config.yaml
crop_scale_min: 0.8
encoder_depths: [4, 7, 4]
text_encoder_fused_qkv: false
text_encoder_qk_norm: false
text_encoder_inner_norm: false
text_encoder_drop_path: 0.1
optimizer: "adamw"
learning_rate: 0.00071
beta2: 0.999
max_steps: 5900
Rows from block 4 of the image encoder of a small contrastive image-text model, named by matrix and row number. Rows with one number belong to one channel. Each number is 500 + 50 x the weight over its row's rms, rounded and kept within 0 to 999. All counts start at 0. Numbers have three digits each. After the name is the row's rms in percent of the matrix's.
After each channel's rows are labels from the 100 images, of 14976, where the channel reaches its highest value: "top examples" is what is common among them; "lies over" is the class under the peak. Only what is clearly more common there than usual is listed. The data: single toy objects rendered from many sides on busy backdrops.
# convs0: first 3x3 conv, stride 2 (encoder.blocks.4.convs.0.weight, 96x48x3x3, each kernel summed), inputs 0-47
# convs1: second 3x3 conv (encoder.blocks.4.convs.1.weight, 96x96x3x3, transposed, each kernel summed), outputs 0-95

convs0.50 094:538465573505530541451405476642458491550522501435452461510556469509539487520428438528434457533501538445465439482506520529519422468429511438450395
convs1.50 082:473536512518562567473481589524533533430542586505433556532509479557519470506451476419508506565502471580488555480415421483504529465533502478455482445514525495526522493486459429483382499464604527549492399471505531465408457521555457358521533531477507599491522547496394532512580487384540514432
top examples: orange
lies over: part in the main colour; part in the second colour

convs0.18 124:524476470484534547462405535556576539484549522506392550575578465511501503578486509542440434532470466438527426462584444446509473436573517426487458
convs1.18 090:440501536504534528460495513471470538486472562510420534519472436515496547566519533492553533537526433563502441435455364432594512372547519561568435510515553482539479448506524516530528543404452513534424439544554546542520483571568494557480474521513529607391543592538414469501508536538476549571
top examples: yellow
lies over: part in the main colour

convs0.5 099:470486610494472437612569439531587493514555476582508547559515548524517444443546523428427527429496440452555454518547515528449532521481482572536540
convs1.5 092:514469527535466525495513459417398517488527489522456472487505434461400468461421551501416539373510433454450451530574562498478443501412481423470605515430495480447505505511505452444503494515483519486578469487492522537492489532373521534496555479487475378579419487539492419519411551476396487454
top examples: blue
lies over: part in the main colour; part in the second colour

convs0.1 121:525534538461474508490467515509540532513503485548434581679375552498480491496413498535446540492446459570496473476505527511472510453388512451481453
convs1.1 122:485458507459515503486501455370262510519487329539393528507505464475477451570491527504489523513498562518472428504539472496583491491487541452506509492520539483500524515464528452526432528515485534504564448535542524497532576478534494544365539497479535543489432514510478496487514549435506520404
top examples: blue
lies over: part in the main colour; part in the second colour

convs0.19 084:429494595520435453536500479552505439432524496567489488466496490446477496473499523442474604486530459481361523521570549540476487517436486527354485
convs1.19 100:473452458459479495455548535546462449484569523465450533518490560514433422623520491489465556479495548487535517526495473459425553522492536373454507498489552539488537481396561432389377511467618539499441464545476530370518514462489479484468494480490492471495516500488550542536511355435560532437
top examples: orange
lies over: part in the main colour; part in the second colour

convs0.27 076:460523514487450410556598492564563527471543448607447476510482447518458454512570581473512458419456542428496538455498433443433543472537483510517588
convs1.27 075:533536585514602540530495482471428527449457419516444486461466436516549568518497521546393500451508507494473453528522525493441331493452541561438511542488497469554483428535517614440511530505426418491534450487464430530395465498496481514467491534512466493479532487521496396425516503526352500569
top examples: purple
lies over: part in the main colour; part in the second colour

convs0.15 131:500469500449466466438497517534509588486528569482417419404537508581460625534432524533450483508491492523445488479544489503509524528513336504458499
convs1.15 128:483512563492461479480510564609347535474544567464454495555526480554530434544522545513586556498509529534513625500454502484532522445476528566587525526561488544534531511532543577538531538465554495508473458477576533525510475504491493538497444519503279494520579529556490478516569450564501547500
top examples: white
lies over: part in the main colour; white part

convs0.14 127:512507463456511515421406496306470541551484488472501502503468414446442507490468357469520435490469509518504501517439477483485494482466499427502460
convs1.14 084:497522453506488484519461482521450471554516476385366503517529517487509500505491490507527537540498507401549537438398472477446484374481505523594473573534508438469498419508455496517550534531570451460440515458483524485497450481382555551515369506451484430508589494488396510409576421545537463508
top examples: yellow
lies over: part in the main colour

convs0.28 067:486503502527523490499413476646489474495562548439530506505430515366557549468440580421515556448478421467506469515527521459491444517550470465517431
convs1.28 129:426442500508499439408523498528526469349501569531521543453510474421544507447528437514458530535474467527503494487561515528433509426498499490440483405514503522536500489507509502519352456480350516518459549520542507529485480464538413380528560437563501556533467570509542519528373489423524486529
top examples: red
lies over: part in the main colour